From a checkpoint of a small contrastive audio-text model.
Model: log mel input, encoder widths [256].
Training: 15200 steps, batches of 256.
Data: 26041 training examples, 149.4 epochs.
Rows from block 2 of the audio encoder of a small contrastive audio-text model, named by matrix and row number. Each number is 500 + 50 x the weight over its row's rms, rounded and kept within 0 to 999. All counts start at 0. Numbers have three digits each.
After each channel's rows are labels from the 100 clips, of 14848, where the channel reaches its highest value: "loudest band" is the band of the loudest frequency at the time of the peak; "responds to" is what is common among them. Only what is clearly more common there than usual is listed. The data: Morse code for random letters and digits, with fading, noise and interfering tones.
# conv: width-5 conv, dilation 2 (encoder.blocks.2.conv.weight, 256x256x5, each kernel summed), inputs 0-85

conv.62:417460442511343503478525480518496521586422554492458477426416517434490434458379490563413505410503407535419401525387530436530491484517504404413544474507503504438419476388520510502427510459503540491476441522510500507496413480551530484490487512427516540521498472
loudest band: 250 to 500 Hz
responds to: tone: middle; mains hum

conv.251:538471528426476583417576441450473525563474558588527511446520528452514467510477469510525520533458527567486500563433529563522528497447470534389499532447397524517491497461507469505476580538387550432530499485514494407391493517568498534541468477452387509419533458
loudest band: 500 to 1000 Hz
responds to: tone: middle; clipping

conv.66:497475436450502510484540490497472492462407530518442487515440533507531415481502437490438455470500440552410412438401483495451506403470453547516500497361471508510435472382481498453426437521499436435526506426480520454450515570515477478485456492496535473516479482
loudest band: 2000 to 4000 Hz
responds to: tone: low; clipping

conv.103:512539540566559380564493537557524499481533512528482426498487567641415486481559521499509404488426538435533483559516525563497516488519547461508571471543520547547543584486611566507576525458470556512556490595529360512584539489477525489443546532541503443491540490
loudest band: 500 to 1000 Hz
responds to: tone: high

conv.83:452489422479388462490474416549460491490469510579506499452433515508491516512339477519470418503473447485445438511412491505481547473486512498556563515496469432402475501388518539574487524517473522464563558461475522510486368550432512551444465505453521551485440471
loudest band: 1000 to 2000 Hz
responds to: tone: high; speed: fast

conv.227:507483434538515562487521545459454467521396642421459545489555497450491404488501434567504557514500642555535480497449518510463398448484546499461490469398453569552462458422524559479373536451503470454499397457449610545468517493517484533488454494506519388536494471
loudest band: 250 to 500 Hz
responds to: tone: low

conv.80:467553486407472468480462542385418430516504449437464399426527526468505573410483543439530470469536472472580463395444459483422426499536428499505520409480473542484611480440522522605553497491560477591501401433460547489437502524566460494572554524465434402465469505
loudest band: 1000 to 2000 Hz
responds to: tone: high; speed: slow; the character "e"; clipping

conv.84:429522393446475587469369483432497440513457584470505552559450435442474493441509430500451489457528474501443474494407449450487492368481496489490498466510487528509524467394466482532458529421525464520465497488497489546450489502543458437483443524419464470423421461
loudest band: 250 to 500 Hz
responds to: speed: medium; clipping

conv.129:445450576431613397486550575536542537460589466523522466512567475576448620494585507557590419527482596414602520502570492530519529549427527466508540479542464512610533601519575474495568370515506493554441543584486476521539544502545521441480562434481516390476548553
loudest band: 500 to 1000 Hz
responds to: tone: high; speed: medium

conv.79:529467552417492574548571476478483485554522478437530540489480379463561548538536404606540572508529508651533489494532468552550466493482434604620499515483503515459487511443472512549541508523529483525598471494549579404507522591468509473469504508537506451612472438
loudest band: 250 to 500 Hz
responds to: tone: low; clipping

conv.27:449521446466507514498543520476439496493440579492454526480463534506512458369520473463406497437455470548497336483457523410564514464523440479526527406492451454443496536387511458451398521512529448480498559536523523365486527612591508534412473492489513508497462506
loudest band: 250 to 500 Hz
responds to: clipping

conv.156:365440460461562557487458557448423429526436455504410538538440467526515415401532541513401585403567469461459466535356501513544482444504530524467556469488514448537481495438485467488493478508479489496517488448459455531483529494443520404519515513437448451514448437
loudest band: 250 to 500 Hz
responds to: clipping

conv.252:438447450445531499497445517528540483442374494510460520473424479436467489372548414519474470395550435482559332552513442482531588416459464578542479451476467450524441478422543486535496484460402462559397572489525504388462503480451438480488456502455476502447404521
loudest band: 1000 to 2000 Hz
responds to: clipping

conv.206:420493480550323500443489444436438531528457456517429466495464497449497484421331514513450465438546471508490388510418470541504506468515510496527589437493483550479476470457492555555468489498503499484507496453521535532449378507523472518482454482418446510420443438
loudest band: 1000 to 2000 Hz
responds to: tone: high

conv.149:533509382457529435480450500505543497560396510518489481480471455455524501525546455513456641494442460509539455615571491428545516447505442531443485477426520431505442436546560512473463513513541470485447538491379452471475571512448526482456399460491522483541453498
loudest band: 1000 to 2000 Hz
responds to: clipping

conv.229:447442558437504519467477503421501444560449466512403476388438537565544489384500465457470538446530463533544379443471534520469554481466398560559522467500441443458499575512527480509466533506531445491446534505559509355430508577515424478482472410465477470504488435
loudest band: 1000 to 2000 Hz
responds to: clipping

conv.75:518416513487598548512562509504526451468515402474528476449476412475346440509588479435511506548429487424530513568494587378499529524463504540494500501436454432523480490407487451414560482496486521523426506486511422432460568492453435339427505475469480526367508527
loudest band: 1000 to 2000 Hz
responds to: speed: fast; clipping

conv.150:418558483457469560469439507449435471487444441499467504478481460496584461392477486534440537410535494436504432497413421470482431395540527471455467386397466518496529499341490474500434528453582509531483379435410503575443504508532489433553513504477476478454393463
loudest band: 250 to 500 Hz
responds to: tone: low; speed: fast

conv.118:492472501482552535477475541424440545538464344465526454417470484503465593528569452438538492513431513399508528439504435447384499552466480545562444535492454471549489566491448459466472512440467508444427490500414518442475558501517414576453427452446447519460539534
loudest band: 2000 to 4000 Hz
responds to: tone: high; clipping

conv.226:467499484514472462432459483514479424564468523475468550511482561514447555449484461458485420469539455545478366481402441562484516443445475588560516448584471581485455524378577466529528472472555466503509547538573521376511450477501489534508471485428426478517432451
loudest band: 250 to 500 Hz
responds to: clipping

conv.182:447514465469511533470498500471434501501446580505383453508420516514541465343496489545391534390454444560525337526459515498491498384508438519427489405481403454429434496466527495538497482516526470423524508462505534503491518549541545500459466427523440502501429456
loudest band: 500 to 1000 Hz
responds to: clipping

conv.58:480470497561601449509540573480489456460511426393451457528511512491490492440575412380471384447455518452493429505418522401474415484516539470489546428459465585596538540429482564444493453535512566494532424505421456469497601430477502516466505505459473418475504452
loudest band: 2000 to 4000 Hz
responds to: interfering tone; muffled (low-pass)

conv.188:471558515446423527403418473418527549451493495541492547387538525428482527477409475509547480439514518434485471440440555486492501468536474489478501423471576518479550437432467561503523540533479456488539544416467557474421438458545473486489462484527518513441479439
loudest band: 1000 to 2000 Hz
responds to: clipping

conv.202:533491419521497465517445534502542394500428552511440491463395468447513437506523421544465528496506527557511471531468436503498511467450468494516477501440506545495483517502563507492481409467349553385500514525530535464570535535492377391442380521510539471506438436
loudest band: 250 to 500 Hz
responds to: speed: medium; the character "e"; clipping

conv.74:411461489489456505466487479511442445505413551493359467475444563559465529372447484493451461392529434528501368450459459538444518418556405507473455425451477428403463542406560458527514437534537399484492501519584587497481481526475525517533548423492419481509467486
loudest band: 500 to 1000 Hz
responds to: tone: high

conv.234:559422460467468537452555504447517543510451537501552476494435504494536472559460501529501438546541437481406559529477482542588473508471495518465501544538471548489521482515497416465514538452502578378528474510543474515439478463529525477503424519510482498476474443
loudest band: 500 to 1000 Hz
responds to: tone: middle; clipping

conv.190:451534407491504526494489493529491461537421470514436542503418470496465426381532503523371538388491441449444438519411514498503496395512464524461503356419580502455428501324435435453426418464565487535445523442515566492493514503479506457504430395488514489433497496
loudest band: 1000 to 2000 Hz
responds to: speed: slow; clipping

conv.240:405483494428585479461520476498479432504521476495444503514490477488457524362519490451439457420507482544448391515476489486447489408488470501419563359453455493468478459422433487433484420479496451566422497425598466559501520498493507503506497439452518475497508516
loudest band: 250 to 500 Hz
responds to: clipping

conv.5:451409401513558541512459537489515470416445444432513516488570429490473500412552446395476520423471550500578425408491469416477498504498506489480499389492337537526472523439450509453463476534453485459474492550500491405489584515519388470482505494479472511482474489
loudest band: 1000 to 2000 Hz
responds to: tone: high; clipping

conv.167:484445474501594537485486498502553457519459432488435524508479429434437505388575420504449569375458512478428384580489470472524514519454477573511556405544490482483497480410480560466441440483504511540507561516440478437496587534492437401497442535444505560551502497
loudest band: 1000 to 2000 Hz
responds to: rumble; clipping

conv.114:545519471472505534491561556439416535424514541564528509553393537438589433521553456464379580532532489537504462549507404449564514525536560461480512541545408554508428438520523532437498449498539549527448510442446481486494551514493444469504449536448459518484441388
loudest band: 1000 to 2000 Hz
responds to: the character "e"; clipping

conv.11:485464442426480525519415526406495481536429497482458477451453430433528452465545419408430620420482512543554471543455436458509501462483477520451509501453453524472495489481526488427403508479514446533451525422457434414472506498531375395466499481432410486470398499
loudest band: 500 to 1000 Hz
responds to: the character "e"; clipping

conv.26:460481474469521477434468543479443521498454430505463454507534483461449525401535454384477474470469504504590418558411472500414517482458455437498507430400510529492529538416525518517428458575480461467408484406484513449435546569543386479514493519432512520458462463
loudest band: 1000 to 2000 Hz
responds to: tone: high; speed: slow; clipping; the character "e"

conv.246:597474465551512521501588496524537626535511498512525505523469467518544465554491477617547493529532519584472563548521593565653540559540522537504600569485564596576564539575476539444548562570571528456556542482524481560506469546551582511495531537509469529585513484
loudest band: 250 to 500 Hz
responds to: clipping

conv.56:447453462446509435498410546483451550458490512577397469458464553484539497431483580505424499381490516444542408484407485537444558478525505354401503461553565530528524535411522470506417380469476492444463513473469428508412477451489446470529420548454499547535403466
loudest band: 500 to 1000 Hz
responds to: tone: middle; clipping

conv.116:491491509481579463457426522511471471481477489524439512496480511486491521418577528509401393420480571422510431581480607455477456411469517436476520351470481380515440470372536494470536421430497492604462480503511517558532546464463440448454474411439519491470524512
loudest band: 250 to 500 Hz
responds to: speed: slow; clipping

conv.77:462469493549308536517520370495466475531500496511456512506453496450522483472349463502440543460519454517441465525432468509498497454520548532507576488477485448347465474429528535570474568506432556490566528476499528468480346501454511549473480525461473535480461416
loudest band: 500 to 1000 Hz
responds to: speed: slow

conv.159:554572455460475559497478498516450494470429542509508522492434479493463417500471404495488594471522466551520536450517441550523543490431477542549545555509465494469526468538520514380484513490304493436508527459452551425493516548493446381521493503445432494490396485
loudest band: 250 to 500 Hz
responds to: clipping

conv.121:558524525419476492424525472478443551382511498469499513541440548524492531471510476618429617463556517439489501497489557434585559406588531538484563556546492413453551423495475516455473540488474524502565553512471530555502504462428563539506528586521502573463482478
loudest band: 500 to 1000 Hz
responds to: clipping

conv.60:475527518458522590491500477508462445441485538486471471531526463524433450444522426464496566480448524554520479553485521434444412431525515493448442485444483529505470448402539459489469538506554434441472416462416538516467516514553492486501430431478507389475492508
loudest band: 250 to 500 Hz
responds to: tone: low; white noise; clipping

conv.143:429476395520463466498477490549496497529407542466482495465440552497476476409493374506406488360571509537483334494399556439514513439489522527512530412485565498447530503436524522522468544504468482477535513470520549349472493531532478520493458485455510525599440356
loudest band: 4000 to 8000 Hz
responds to: tone: low; white noise

conv.235:444461403408494559479490526513438506514441495521397504472488454510481505335519478470428546361477505508477325449422514470483546341468399555491487444430488544460447476503454429433433478507412432430489535428470554484481522498520452525470457545470515546519464478
loudest band: 1000 to 2000 Hz
responds to: clipping

conv.72:517527425465509613489396521406466455514452487414499650498407529503508473485545367468451522513505467405476528450448473442465488492519525564536495596423492551501506477460491522416500572403325519475557529455476521458440532476538487521425490499588520515535477442
loudest band: 250 to 500 Hz
responds to: clipping; the character "e"

conv.144:453438462430573513457429537478466509455430517489432479525502496474492463376553495541430584373514456482447359536496382442513492509517465527464516387470577475480482426483484474465467428496461459516508500433422499490506552558482502401532478494521484502484427504
loudest band: 250 to 500 Hz
responds to: the character "e"; clipping

conv.21:563511514432487464447494527479538483562434470469491535413428422463443515531527380607567440517575437512470513494392427496563534466413458518527451548460523490487518501342462484520524510514410474440513540486472505274433510496540425419459455467428433525485479471
loudest band: 2000 to 4000 Hz
responds to: clipping

conv.223:426426419441543497517524501479447490544424536538452529496445468460520531410455452553367554404500406445438415510431469420472499417545525535421507434472509420569494458432412497503419490498557531541552478530479544558475482478549444509463470519476527466521407464
loudest band: 1000 to 2000 Hz
responds to: tone: high

conv.137:441401326481550422504393540513485475457374544524419495505415458578471465446505451516422532444560490573474391529441492531515527423544449544515527446384544526503501497480495544522421408480457556498482560499449517524500489528510502459473422557412484470493440474
loudest band: 1000 to 2000 Hz
responds to: tone: high; clipping

conv.219:392493442502530541484491534447410472507439462514344521464472462480517467363503482466419550373516482456523420438443459476503506397443514516464547424512487465511473475418441441404440490521437484452491466433497493482449507516524462447546544542451471482489476464
loudest band: 250 to 500 Hz
responds to: clipping

conv.3:495613485570487474574481490486532522418502452474507413489426454491581461517531412456467497487527434491485456472511443490507457528488493490529492502440476540439500475454535503543523428420386532507530515540427474458560483539515440498541514468506491416396409421
loudest band: 1000 to 2000 Hz
responds to: tone: high; clipping; the character "e"

conv.92:560511449499559524511422538457447533479553375519438461520468552530461513462553476445432483419501471382433515405459456480366516398501517462551549483485490505493573526430493567576553465436446528529524467522474465574561570429503543560413501558494518411564500489
loudest band: 1000 to 2000 Hz
responds to: tone: high

conv.250:436466468474330476488501499467487490560439461459408555441485521471498523398399528508489441414588456535448466517457513545492472432518485496492517418471540476422490447431523484562494526433512497526447473460532611474464442476432514486516494516482493522452531484
loudest band: 500 to 1000 Hz
responds to: tone: high; mains hum

conv.248:405485481462383533442516453461430486582486502548516547485401494441498536464340444592447521439499436532476412536415481497562522471498472529504554506479499514434490485446469527519527540527521493487547485430497532520456405538511481479496470540442459532530392478
loudest band: 250 to 500 Hz
responds to: tone: low; clipping

conv.37:406449421508498440413501494542465557416457524502436490484461512479500559448411515587476466467513473497449443557396556486526476496563471361498526448488467474509486556410548529517452449467615520490510461515495425514399448454481503511495512472443499504509528470
loudest band: 500 to 1000 Hz
responds to: speed: fast

conv.91:491364447521558478457490585486513441459486490495532570500414401474492465507575409418452398495527467541503495422503515552536522500407493477466499512502471517563510496563463479391470511520445517438486552515570481516512591556518459464552477503417484489534503516
loudest band: 500 to 1000 Hz
responds to: white noise

conv.94:476462465402496465510426507471431423526428485505523534431448508494479506515506541378436436458535461522484496427442503567461544517446436515551434536528421535481508435454475477560442449454378450522444542521472477551530501527612461453496437449499458571520458484
loudest band: 1000 to 2000 Hz
responds to: tone: high; clipping

conv.4:458485452522432464509433491477470513506413480517412503472499487452482501387406492518464483426498473474481378487379509521429538410471424524558432417486497449467485506426453472475448519444454482494514537493438545421529435489466436436478423489437494545512455480
loudest band: 1000 to 2000 Hz
responds to: tone: high; clipping

conv.123:486493349479539494466470510485475490605431575491497522516455459415500469515524424544394498414459456525500434528449465460474526394524530482517539534419499479524508436416545456503389476530537479485537537439505491491458569527488494476507461556423516469499450452
loudest band: 500 to 1000 Hz
responds to: clipping

conv.169:528468511403480526428538497444449499370489574599556515472476522487560474579531427470527509550470484489581556508510518512536535523346487520386473569520374582542494475538543432489508532501534495431494508446483515504397519483565451512490478495492433514488446479
loudest band: 500 to 1000 Hz
responds to: tone: middle; clipping

conv.48:505521386496528596579510547508579510491490469547488620519516493555544520442561475430503515488520452481491445453531487413476540481475450602572460415455510557522483532453384458421483480550508453501464575484548590453598545578512422440480480454505600598602556466
loudest band: 1000 to 2000 Hz
responds to: tone: high; clipping

conv.195:438456499537511556539506479565530545601466386440500581488508483545537549479550480514533553510449424583461434480418439472530464529490470542506443484446478604543472524394517514531481514516465491457455470564528542450572483525546550537585493422485499565543510502
loudest band: 500 to 1000 Hz
responds to: clipping

conv.17:541463471506546548508498559564519513356474544443593530506529457481493460548525393555454461508553511518527534576484494527527492480463529505556546597504474506545548479602424523388518471527398539580479542511491517482566536552516497360400518509455519396504511483
loudest band: 250 to 500 Hz
responds to: tone: low; white noise

conv.205:562438477453491526431530468514443397459493419419511478508504502489463526513493440454513421523523538511481516494448551502463354505562449457460497520458497525492532445455505502499498515498533521502566379457484509459459514485486601507363485522512538387414560446
loudest band: 250 to 500 Hz
responds to: tone: low; clipping

conv.244:462453436430505490475508495440474503441430496494406521522488466420493372376501459541440555407558464530492398484465473517501530406421434559531464425415472458461438438466446485488474407461471438470520523433439527558469507501427512463468492468440529443469487459
loudest band: 250 to 500 Hz
responds to: clipping

conv.183:458438393462516555494480527500484516499485539527447506578429487499528483404503440541373572405452476526476369561457465543569550556602466595503552496433487472466511479495497526439432525502379469432629574460439463431551503541495489478493387508463526482563387481
loudest band: 1000 to 2000 Hz
responds to: tone: high; clipping

conv.198:470516517464302434489490402561512541615528531491516422463507524458549493536317499533491535507510486565503494512505451513504512490489442390518429482478510500440467446506564432526524507527459479459557500503517537475484323534485514507532475518526506540583449507
loudest band: 500 to 1000 Hz
responds to: clipping

conv.25:512395430521564528445529553484487507540488416506571464483485367492504549522534417506514497511432512368513534528517519393446519552464502505472517520378433564590491482457446522403403479528456528509451524474402458521454574483479476464460412500441491603508551468
loudest band: 1000 to 2000 Hz
responds to: tone: high; clipping

conv.100:493561456483601538478423526514523475567492514408455463531511525442463395418573461562495508463464514467513413559431502427509392383493523433462497362450499526500428480417445515421483462391568513554488408433540550473510553432397451413449419452478480462432524474
loudest band: 500 to 1000 Hz
responds to: tone: low; speed: slow; clipping

conv.163:461553521495508494474446454550472479452446519482423438513559535533472564383498438531521502414475510481496398472474595550434485383500511560433454414457463601511528512434568462550539403516568503588496443566634426487516484403504535519519512456529573445539491508
loudest band: 500 to 1000 Hz
responds to: speed: fast; the character "t"; the character "i"

conv.186:556485458543473493471542456439464488512478520535453501472478515523510499468481448419453505445460500500529437426515525439451498456436475478560463502497460577531490484476478429487532534491305522402479529489412528377462485510452510545468445561477472518491430427
loudest band: 250 to 500 Hz
responds to: clipping

conv.41:392552490506575483487446524521568494537497467378442487494496480503444481366552492483444423377448514459496357485441463408534475438483493478478527359504490558557473523474454554407580488425467518539518484484477474444484543447440442504360563506395453458444492452
loudest band: 250 to 500 Hz
responds to: tone: low; mains hum; clipping

conv.119:493449526473594488489421581455477418535526463387488490488566484534431533480566441398521377498441585477588487514472521416421448526530498446539535468452426527560499534474474531411500463449512496515506462468528474390512586432502481462388511517484390427443507507
loudest band: 2000 to 4000 Hz
responds to: interfering tone; white noise

conv.93:504419527568561389523519490549571457486543393438573420419464506466423472572552483532507355541453512486459544521506541427523382514469537450482492577540456411491460512491490525496558488544482544501455430584488440460548519493511546476481491448461517423423552455
loudest band: 250 to 500 Hz
responds to: tone: low; clipping

conv.132:409576481443549467559486552503451439487496522425484446428393453544498502376508456578443479437554472541514380529359488494510527471509391460591553348444529544476536567449539492448483511522512468523553573492528477448515548542580457493483505528476476542459418432
loudest band: 4000 to 8000 Hz
responds to: clipping

conv.113:442522518441386539429537389453449511545484465568461475410466463484510533484390506553461566470480450508485478533437538482493571509540441475522491504441479527409449461458506483543476519567537459516612551442541465456396407581584506459504464552495531516486530455
loudest band: 1000 to 2000 Hz
responds to: speed: slow; clipping

conv.243:489399505491533559482478526474457446485503477420550511553493443495469502545530303455454491551549532527513501494462508519504520520493473589592482511500473418528511543571489465526486550484490485401468549478489621368522547545515454441512465435439465471550471460
loudest band: 250 to 500 Hz
responds to: tone: low; clipping

conv.145:518540501456502435465555515457521517532522448450548446469489485485505419506519446416500480511543462428483497483547470373537449544406452454424517511571414557502555455506489527416553521538323473413512504506479450429530527569516474528536521527463464495609498439
loudest band: 250 to 500 Hz
responds to: clipping; the character "e"

conv.70:468558465503529493558494525460438429558474462507437348530526483504506505454542426337466549469431545541530449518416461422424506530470538454466570468516537607543534462431477523448476506521416528429478480462420509393465556610599503541527540590467493480474441453
loudest band: 1000 to 2000 Hz
responds to: clipping